Weights of a small CTC audio transcriber: 2.93M parameters, log mel input.
Rows from block 3 of a small CTC audio transcriber, named by matrix and row number. Rows with one number belong to one channel. Each number is 128 + 24 x the weight over its row's rms, rounded and kept within 0 to 255. All counts start at 0.
After each channel's rows are labels from the 100 clips, of 14976, where the channel reaches its largest size: "strongest on" is what is common among them; "peak on" is the class under the peak. Only what is clearly more common there than usual is listed. The data: phrases spoken by 400 fixed synthetic voices.
# filt: filter width-5 conv, dilation 8 (model.blocks.3.filt.weight, 128x128x5, each kernel summed), inputs 0-63
# gate: gate width-5 conv, dilation 8 (model.blocks.3.gate.weight, 128x128x5, each kernel summed), inputs 0-63
# out: residual pointwise conv (model.blocks.3.out.weight, 128x128x1, transposed), outputs 0-63

filt.23 [105 156 174 143 133 119 127  78 190 114 125 129 166 162 124 167 134 127  96  96 141 103 113  81 169 131 102 140 101 113  85 134 139 160 104 134 155 147 113 152 119 112  97 145 129 107 126 129 126 106 153 103 158 121 147 153 108 178 128 149 147 144 151 151]
gate.23 [136 125 118 145 143 142 134 112 166 146 134 130 124 129 133 110 145  78 135 116 137 153 156 165 125 124 108 110  89 107 127 139 102 135 114 141 148 124 125 126 170 134  89 129 116 159 125 153 160 127 142 173 126 168 125 148  94 146  93 168 142 113 120 127]
out.23 [147 125 108 158 127 123 105 139 140 111  86 105 163 132 136 102 125  81 112 159 130 159 123 125 117 147 123 129 139 160 133 126 100 118 124 101 106 135 151 128 130 139 140 112 171 176 153 146 174 108 140 131 111 161  91 118  98  83  96 143 108 137 120 159]
strongest on: /ɝ/
peak on: /ɝ/

filt.33 [108 114 167 152 172 122 112  94 163 124 138 166 163 149 143 173 110 117 105 120  98 122 134 159 121 120 107 147 127 144 108 148 123 116 128 132 116 118  87 139 115  79 105  92 112 135 125 159 109 126 107 125  98 157 106 184 111 136 150 128 110 105 102 114]
gate.33 [102 135 176 125 113  73 118 118  80 109  99 128 127 129 123 107 119  92 151 184 176 116 154 139 172  99  97 113 148 151 103 128 139 111 154 128 162 144 153  88 121 160  96 157 135 141 106 132 132  73 147 130 130 135 137 152 114 133 187 154 117 125 120 136]
out.33 [ 99 100 194 141  90 116 147 154  70 148 135 111 113 119 112 128 122 160 112  99 112 144 139 108 123 106 118 139 126 129 139  64 118 155 136 162 176 148 138 124 136 104 112 153 139 128  66 139 140 135 143 138 145  76 152 120 100 135 149 105 124 117 125 151]
strongest on: /tʃ/; /dʒ/
peak on: /tʃ/

filt.18 [162 163  97 123 129 107 106 131 104 179  87 138 139 124 168 134 109 138 130 116 124 165 106  94  84 105 150  73 147 134 109 156 132 143 142 178 143 124 148 112 116  77  76  99 153 126 128 119 147 163 173 122 124 123 126 146 108 151  88 122 153 148  87 146]
gate.18 [ 91 115 130 160 122 181 163 132 144 105 121  78 141  96 136 150 131  88 124 164 167 138 164 145 139  87 149 129 140  97 121 144 129 102 110 127 153 156 135 129 166 136 141 140 111 141 160 126 152 131 149 135 168 179  90 136 104  96 126 173 170 101 154 145]
out.18 [112 152 140 149 124 120 149  99 140 132  89 102 132 104 146  95 113 145  92 140 126 104 138 143 173 124  87 123 118 122 116 117 103 108 137 120 111 174 103  88  95 115 160 105 142  76 107 149 118  74 134 114  90  79 147 116 123 148  93 113 111 135 106 136]
strongest on: /s/
peak on: /s/

filt.125 [163  74  94 123 126  54 109 137 149 126 128 158 144  98 123 131 143  94 109 129 122 101 159 105 131 115 131 132 131 104 156 137 131 154 174 104 125 139 129 162 109 125 106 159 104 156 140  88 133 168 123 139 158 163 187  83 169 150 123 122 103 146 153  66]
gate.125 [106 150 151 112 159 113 118 168 154 151 156  93 158  97 148 105 141  82 128 115 149 119 124 163 151 131 145 102 108 149 121 124 103  94 157 109 114 125 121 124 112 113 148 111 116 121 175 136 128  88 134 102 117 123 146 120 114 127 178 126 189  76 114 151]
out.125 [123 139 143 147  56 139 111 102 121  87 136 110 154 160 138 127 140 126 120 124 122 154 131 140  93 115 130 142 121 136 142 132 137 146 152 129 157 137 131 130 125 102 160 168 133 120  83  88  85 124  99 121 122 120 132 139 132 116 181 109  74 141 150 115]
strongest on: /ɝ/; /aʊ/
peak on: /ɝ/

filt.12 [126  58 135 120  99 131 127 116  92 113 124 163 115 108 124 115 102 122 126 145 178 150 146 119 109 116 126 160 149 141 125 128 159  77 120  96 106 146 152 135 111 112 106 125 193 125 139 130 127 167 126 176 141 167 115 114 191  91 157 130 107 151 132  94]
gate.12 [116 166  82 136 164 140 138 133  98 117 109 124 113 124 107 118 137 112 152 117 134 140 154 112 143 107 114 133 109 123  76 130 137 125 166 194 135 114 126 175 138 124 129 171 166  81 147 151 106  89 138  99 133 131 129 189 124 139 182 147 129 146 131  85]
out.12 [136 166 135 141 139  89 149  95 163 116 148 117 107 131 170 137 126 149 120 157 171 100 142 117  98 144 168  78 124 133  75 160 161 149 148 143 138 175 143 141 102 170 161 149 131 113 159 125  83 152 102 103 111 105 111 156 116 134 167 137 136 141 100 123]
strongest on: /ɝ/
peak on: /ɝ/; /ɹ/

filt.98 [129 124 154  97 115 104  96 132 111 123 110 173 164 159 148 123 147  94 126 116 153 103  95 103 138 105 123 124 116 113 131 129  76 148 154 144 142 138 134 138 131 158 106 147  97 135 122 136 132 134 104  93  83 143  90 176 160 131 146 118 151 164 112 180]
gate.98 [ 94 152  91 124 127 126  94  92 110 120 132 152 124  99 138 173 121  84 114 189 173 102 151 184 173 146  84 120 131 122 133 124 131 119 142 142  98 143 120 154 110 125 173 126 157 147 171 191 143 114 114 178 175 142 104 166 114 130 115 117 166 118 149 133]
out.98 [122 117 130  93 128 136 133 166 148  76 120 134  78  85 115 150 100 149 154 119  62 139 114 165  96  88  96 112 119 127 124 118 145 179 136 140 137 153 170 100  96 113 115 104 115 136 163  88 140 164 149 143 144  83 131  72 128 101 155 120  89 141 145  87]
strongest on: reverberation
peak on: /ɑ/

filt.40 [137 114 141 167 106  84 110  97 126 116 134 132  99 121 115 105 128 102 131 163 166 112 110 110  72  83 138 149 131 124 112 167 123 121 151 123 170 149 168 113 130 107  81 174 138 138 105 122 112 134 105 122 133 177 137 182  97 148 171  89  85 151 130  79]
gate.40 [132 142 148 115 146 159 136 172  81 133 114 131 110 128 119 132 122  98 177 157  94 127 149 149 130 108 119 140 109 116  93 138 120  72 131 150 170 148 129 144 187 154 166 128 147 118 165 181 135 132 164 118 129 147 156 164 130 106 159 155 110 108 179 154]
out.40 [124 131 113 123  91 130 181 124  73 132 122 120 107 149 142 130 173 117 147 165 136 144 155 167 114 125 110 142 156 135  77 122 114 139 116 137 121 128  88 117 164 152 165 140 135 127 108 148 139 161 130 141 124 118 155 103 132 128 132 125 114 147  84 170]
strongest on: /ɛ/
peak on: /t/

filt.77 [ 99 132 116 119 114 129 142  84 111 118 136 150 149 119 148 182 124 133 114  93 131 106 174 117 122 119 143 138  79 111 141 135  96 171 105 181 100 135 122  81 108 188 150  61  91 124 173 118 114 111 142  78 139 103 132 118 113 169 107 100 144 127 150 145]
gate.77 [148 107 139 126 146 151 139 132 148 145 114 123 121 109 147 115 165  86 176 149 139 168 141 157  97 158 131 131 113 126 127 169  76  79 163 102 169 128 164 144 138 135 107 130 118 138 121 128 132 126 128 139 157 172 175 173 104  84 140 164 108 106 112 137]
out.77 [123 143 150 147 127 116 149 158 141  94 132 125 125 104 125 133  89 105 118  71 155 167 127 135 155 145 103  94 118  74 123 129 158 125 103 152 138 137 160 125 104 156 101 114 160 155 168  93 126 163  98 117 110 165 109 121 141 150  94 124 125 146 148 140]
strongest on: /s/
peak on: /ɹ/; /ɝ/

filt.35 [134 178 166 111 200 132 121  93 126 149 148 131 104 109  95 152 154 155 169 128 111  92 120 186 148 151 101 114 117 153 124 154 133 123 133 127 144 128 175  97  87 119 155 125 132 124 114 102 119 131 109 137 148 127 149 103 104 130 100 130 115 147 131  97]
gate.35 [130 134 156 149 119 145 158 137 142 121 166 130 154 114 130 170 146 135  94 159 146 152 128 164 133 127 128  99 129  99 113 122 100 133 131 147 118  95  95 101 131  98 159 147 156 142 142 187 118 107 106 158 114 160 106 171 122 106 108 146 153 110 128  88]
out.35 [114 107 140 155 105 123 180 117 120 113 110 123 134 134 116 123 116 153 154 119 129 137 176 127  97 101 113 139 127 119 130  85 141 130 150 143 178 150 136 128 145 167 154 120 164 142 136 147 150 169 114 138 107 157 114 138 108 145 119  69 146 121 138 132]
strongest on: /tʃ/; text has "chair"
peak on: /tʃ/

filt.2 [104 124 111 143 120 113 115 103 144  78 106 105 111 108  81 129 136  91 122  80 118 155 150 142 137 110 110 126 130 103 128 113 120 141 140 132  94 133 153 115 156  84 100 114 122 139 118 151 116 126  80 135 148  83 136 153 106 133 130 138 109 129 115 160]
gate.2 [ 91 176 151 165 169 142 121 117 100 145 125 105 132 124 131 176 155 130 122 157 129 106 167 140 183 115 139 129 154 146 130  97 161 134 117 156 145 140 130 147 173 124 122 151 130 151 159 133 134 117 119 141 103 153 118 177 109 131 171 179 139 138 150 170]
out.2 [113 185 114 123 127 103 124 119 139 143 176 163  92  99 106 127 116 124 150 121 139 108 131 113 116 132 115 126 148 156 126  69 175 144 148 149 155 138 147 143 155 139 137 118 136  97  90 152 174 164 112 114  96 113 126 155 173 136 148 132 166 136 124 133]
strongest on: child-like voice
peak on: /t/

filt.16 [102 104 124 151 147 136 135 102 175  99 169 130 159  81 110 122 122  99 101 124 119 127  94 157 142 165 137 123  90 103 117 144 103 147 178 107  89 123 157 105 126 169 138 108 139 112 110  82 130  89 130 149  96 129 119 133  84 131 153 105  94 102 130 142]
gate.16 [110 143 130 117 142 133 147 151 110 109 130 121 165 119 132 103 145  74  95 140 147 133 141 158 109  97  96 136 135 137 112 169 117  92 164 130 183 145 125 124 158  83  92 112 129 152 115 154 139 146 160 159 133 156 102 177 133 105 125 164 138 124 115 132]
out.16 [133 149  84 154 176 161 115 136 110 143  75 127 127 127 155 111 122 130 136 144 146 161 156 102 148 128 116 132 174  89 129 138 101 147 123 137 108 138 103  94 163 155 136 137 134 167 116 107 133 134  80 138 129  71 150  92 116 181 111 116 122 125 136 136]
strongest on: /k/
peak on: /k/

filt.57 [146 148 131 125 122 105 144 171 126 156 136 151 133 152 148 111 122 133 102 150 157 124 111 181  98 103 131 142 156 143 119 104 149 126 140 102 138 143 108 151 144 101 126 112 148 128 101 119 104 133 118 128 107 136  81 124 109  91 127 160 108 119  84  93]
gate.57 [119 153 134 125 115 100 123 161 129 122  89 111 112 115 131 119 154 122 161 120 118 131 162 117 103 109 140  86 119 112 148 153  83 146 134 164 101 126 113 155 115 151 180 141 129 163 166 154 123  88 134 149 149 122 104 154 103 129 141 162 174 136 157 144]
out.57 [118 154  82 191 127 137 129 192 118 132 157 142 101 127 141 141 105 103 101 121 112 124 105 121 126 149 168 133 130 129 123 138 117 143 120  90 127 175 159 136 107 122 137 167 159 166 118 160 130  89 120 152 115 124 136 102 129 139 133 135 150 159  93 108]
strongest on: child-like voice
peak on: /ɔ/; /oʊ/

filt.75 [113 151  92 137 175 146 112 113 149 128 152 170 127 101 125 118 158 106 102 178 108 137 130 116 130 173 155  87 111 140 135 131 140 180 148 176 126 118 123 143 118 190 167 163 124 108 159 141 145 100 118 124 158 117  99 109 110 154 124 101 143 140  76 113]
gate.75 [134 156 144 138 106 130 120 167  96  93 118  99 120 132 161 136 127 108 188 185 108 161 131 160 181 146 126 125 130 150 123 159 141 128 151 125 136 170 125 102 153 144 115 114 151 126 173 168  99  96 128 144 167 168  88 131 115 128 155 145 160 134 122 178]
out.75 [133 106 136  83 154 104 142 122  94 142 120  91 149 143 124 125 151 126 121 178 116 132 124 128 125 107 147  68 102 146 155 144 113 149 120 183 107 149  85 137 136 114 121 175 122 149 126 150 142 140 126 146 150 147 181 122 147 128 106 127  88 102 128 127]
strongest on: /s/
peak on: /t/

filt.38 [140 140 161 140  89  99 131 106 159 127  90 152 117 120  96 110 153 165 191 144 148 130 142  96 161 132 136 116 127 137  93 132 138 144 126  93 102 133 133 145 117  94 107 159 170 116 124 175 141 118 166 150 116 149 124 151 121 124  80  98 128 131 150 103]
gate.38 [ 98 154 159 119 169  96 140 144  82 127 127 107 127 135 111 104 131  96 128 137 165 116 138 169 177 117 125 107 130 133 162 134 112 125 176 124 147 144 115 109 123 135 125 136 146 130 120 160 147  99 138 122 135 152 132 140 108 136 135 185 144 105 118 139]
out.38 [136 127 158 139 121 129 115 119 140 122 108 148 109 134 134 152 103 114 116 161  88 127 122 100 120 124 120 129 141 136  44 110 157 100 164 131 164 121 110 110 121 154 127 121 109 116 186 109 182 147 145 124 131 128 109 124 104  92  94 123 138 154 125 169]
strongest on: /ɑ/
peak on: /ɑ/

filt.5 [151  94  93 132 155  92 165 122 123 123  99 132 101 116 100 157 179  75 110 145 160 138 145 146 162 159 101 160 136  94 144 128  67 104 203 136 136 116  96 119 180 111 143 129 148 159 139 100  93 126  95 157 143 162 116 127 122 109 146 150 116 128 140 135]
gate.5 [133 134 116 132 136 101 113 160 171 127 134 116 148 126 124  62 118 120  98 194 101 174 135 149  98 108 129 132  99 109 140 148 104 130 152 106  81 131 130 162 136 181 106 116 121 106 157 118 101 135 117 135 131 123  64 118 117 108 137 104 169 144 151 157]
out.5 [ 97 140 153 115 143 134 124 138 150 128 148 129 141 145 135 110  94 121 122 172 135 103 140 127  78 134 120 169 122 108 128 156 153 144 130 108 130 142 113  94 120 124  94 124 121 125  98 145 118 101  88 155 130 158  93  86 134 130 128 113 145 113 150 123]
strongest on: child-like voice
peak on: /ɑ/

filt.116 [ 98 127 161 180 127 160 120 128 126 110 203 130 113 141 115 120 176 146 175 156 187 141 119 118 128 166 120 134 125 150 125 113 144 139 133  86 113 158 112 141 117 137 148 200 133 124 153 138 112 113 147 129 142 146 159 131 146 123 109 114 147 116 145 144]
gate.116 [160 149 163 165 116 103 122 134 113 138 114 126  86 121 134 163 119  92 127 112 170 144 162 103 199 190 130 108 120 152 139 161 120 113 137 145 114 145 156  94 136 159 109 173 114 134 135 166 105 136 125 156  77 163 144 135 112  97 156 109 129 140 145 108]
out.116 [ 99 152 118 135 107 163 107 120 117  97 146 182 131 142 153 170  95 166 134 126 124 132 156 115 167  90 150 113 126 112 141 100 127 136 159 158 135 166 111 120 154 121 131 158 115 124 113 100 119 129 147 168 191 150  82 123 143 148 112 119 105 137  87 131]
strongest on: /k/
peak on: /k/

filt.103 [112 111 124 100 130 179 143 141 138 148 127 120 127 138 121  73 142 153 131 100  65 125 108 154 137 108 107 107 123 126 161 125 114 121  89 137  96 145 141 116 133 109 157 140 141 145  81  88 110 145 118  94 109 114 124 144 148 129 135 149  95 156 164 145]
gate.103 [142 151 164 126 142  98 129 160 116 128 136 119 146 157 127 102 154  62  73  82 160 143 111 122 142 149 141 123 108 127 103 114 118 147 150 129 119 160  88 127 121 124 119 144 121 113 122 171 169 124 165 127  94 183 131 193 126 155 137 139 129 134 123 129]
out.103 [126 115 107 106  88 104 117 105  75 112 148  90 139 120 116 122 152 144 170 128 135 116 140 150 156 105 128 142 132 161 118 124 135 140 134 109 155 133 137 136 169  99 146 135  95 180 114 132 112  99 111 124 169 116 112 131 105 132 156 108 129 108 167 150]
strongest on: /s/
peak on: /s/

filt.109 [118 132 139 161 148 143 170 144 117 153 135 113  80 127 163  63 135 114 157 128 157 118 136 154 124 130 171 109 149 126 134 171 136 114 145  78 116 120 117 138 113 130 128 173 149 113 123  77 145 129 156 123 129 159 168 161  91  99 155 168 117 121 130 148]
gate.109 [144 125 129 148 119 123 132 165 156 149 117 175 121 101 102 159 163  87 146 148  98 158 126 158 132 145 130 106 129 119 118 170 119 124 171 124 134 158 130 126 137 117 104 131 136 131 162 135 126 113 157 138 169 183 155 144 104 106 156 101 123 146 145  99]
out.109 [ 92 176 123 117  99 153 147 129 115 143  82 124  61 106 114 145 109 133 145 126 108 133 104 129 137 138 134 126 135 127  94 136  88 103 162 118 124 140 162 160 110 130 154 180 157 122  97 120 113 116 120 160 122 125 125 113 181 147 148 102 131  79 149 135]
strongest on: /p/
peak on: /p/

filt.58 [163 156 154 113 188 144  92 128 130 138 141 142 133 145 149 144 157  82 147  95 117 143  96 127  89 145 128  68 151 125 130 151 140 141 151  94 125 124  88 178  66 144 110 125 114 116  99 115 105 135 112 120 144 143 166 116 125 102 148 129 150  79 108 179]
gate.58 [110 124 124 149 146 145 158 181 144 116 117  97 128 133 105  87 103  92 121 109 137 140 144 138 157  93 171 139 133 102 111 161 125  78 113 101 131 127 138  84 170 158  66 121  87 144 161 122 127  89 152 115 134 127 161 125 101  98 174 172 124 111 134 130]
out.58 [125 161 117 131 146 120 103 139  89 120 143 131 118 104 163 133 161 117 121 143 164 107 141 223 117 131 115 142 117 153 152 172 149 142 165 123 161 145 138 119 144 134 171 133 122 134 137 145 156 135 174 136 168  67 140 110 123 119 144 142 147 142  95 125]
strongest on: /v/
peak on: /v/

filt.85 [119 129 151 139 127 132 143 164  62 137  96 129 144 131 134 133 149 141 162 121  98 116 136 131 126  93 144 174 130 103  89 109 166 121 132 111 101 108 125 139 109 107 118  88 143 139 118 135 132  83 151 146  82 107 171 173 119 112 159 155 128 137 100 120]
gate.85 [120 122 149 153 125 135 151 179 123 123 119 129 127 171 167 139 158  99 156 158  98 140 137 155 101  89 126 107 174  92 103 149 126  95 148 126 109 162 136 153 149 150 113  93 118 126 137 152 117 133 123 136 132 130 142 128 106  93 163 174 136 140 143 122]
out.85 [107 148 159 123 122 154 114 111 144 146 123 152 174 107 162 132 143 155 139 152 173 134 161 136 132 128 134 147 122 117 143 130  56 132 138 121 119 143 161 140 124 126 162 132 161 138 129 117 134 104 136 108 136  98  81 152 120 122 115  77 108 112 154  99]
strongest on: /ɑ/
peak on: /ɑ/

filt.118 [119 133 146 135 114 151 105  77 112 120 123  75 142 166 124 125 104 140 131 160 136 138 116 178 147 134 110 154 151 137  81 123  91 184 124 111 136 151  95 152 156 119  84 159 118 174 129 104 104 108  80 139 149 121 131 119 107 108 112 165 130 127 134 104]
gate.118 [140 151 106 152 165 106 142 141 125 124 107  78 131 110 132 152 150 106 164 135 122  93 139 149 128 116 104  80 123 116 117 127 115 156 133 142 111 160 125 138 129 129 107 150 153 130 169 145 117 102 112 128 107 163 125 161 131 121 188 109 158 154 135 145]
out.118 [155 131  93 117 136 164 129 126 137 133 158  77 162 110 124  94 155 177 141 120 129 124  85 110 149 165 123 150 106  79  90 125 105  73 127 130 138 108 160 152 107 135 140  94 112 113 107 134 115 107 112 118 125  97 157 112 132 167  89  90 112  94  96 147]
strongest on: /u/
peak on: /k/

filt.87 [135 164  79 111  87 110 140 103 127 126  82 127 161 138 171 147 171 112 158 143 127 117 148 118 100 124 118 139  94  93 155 172 136  96 151 132 139 137 117 134 100 153 102 121 145 128 147 132 163 132 180 142 118  90 154 103 173 152 118 105 156 121 130 164]
gate.87 [116 163 107 145 179 129 136 161 104 114 175 106 107 118 125 130 154 100 173 139 155 137 109 174 176 151 144 148 154 119  81 146 138 120 176 162  95 143 140 123 149 115 149 100 173 127 124 118 108 114 134 128 128 122 106 183  97 143 177 163 102 117 141 109]
out.87 [123 119 139 163 102 162  99 135  96  89 109 144 125 104 130 108 115 131  99 144 114  88 150 147 155 117 153 143 162 170 158 104 135 118 134 133 146 105 166 125  79 112 131 106 146  97 154  85 130 154 108 141 101 184 128 143 105 127 125 104 126 131 112 114]
strongest on: /ɝ/
peak on: /t/

filt.110 [110 136 149 141 161 135  95 112 145 121  95  69 116  93  69 119 154 112 109 166 151 126 121  87 127 153 124 124 155 161 161 110 145 139 107  92 150 121 134 145 132 137 160 169 155 126 101 135 123 133 104 117 117 102 140 127  95 115 128 123 164  98 115 179]
gate.110 [134 142 122 127 140 142 148 113 168 108 134  85 145 119 131 119 137 102 130 181 117 150 125 149 127 105 139 119 158  97 140 117 108  73 149 131 146 121 133 166  97  96 101 169 185 124 125 163  94 122 122 135 147 130 124 150 139 123 152 148 136 161 157 130]
out.110 [200 145 100 111 132  78 162 134  91 144 130 106 141 141 134 158 105  82 105 106 112 134 104 122 113 162 136 121 107 129 125  99 114 148 128  85 113 120 129 162 136 123 149 136 114 105 137 143  91 140  91 131 110 133 118  95 142  80 130  82 154  88 162 133]
strongest on: /z/
peak on: /s/; /z/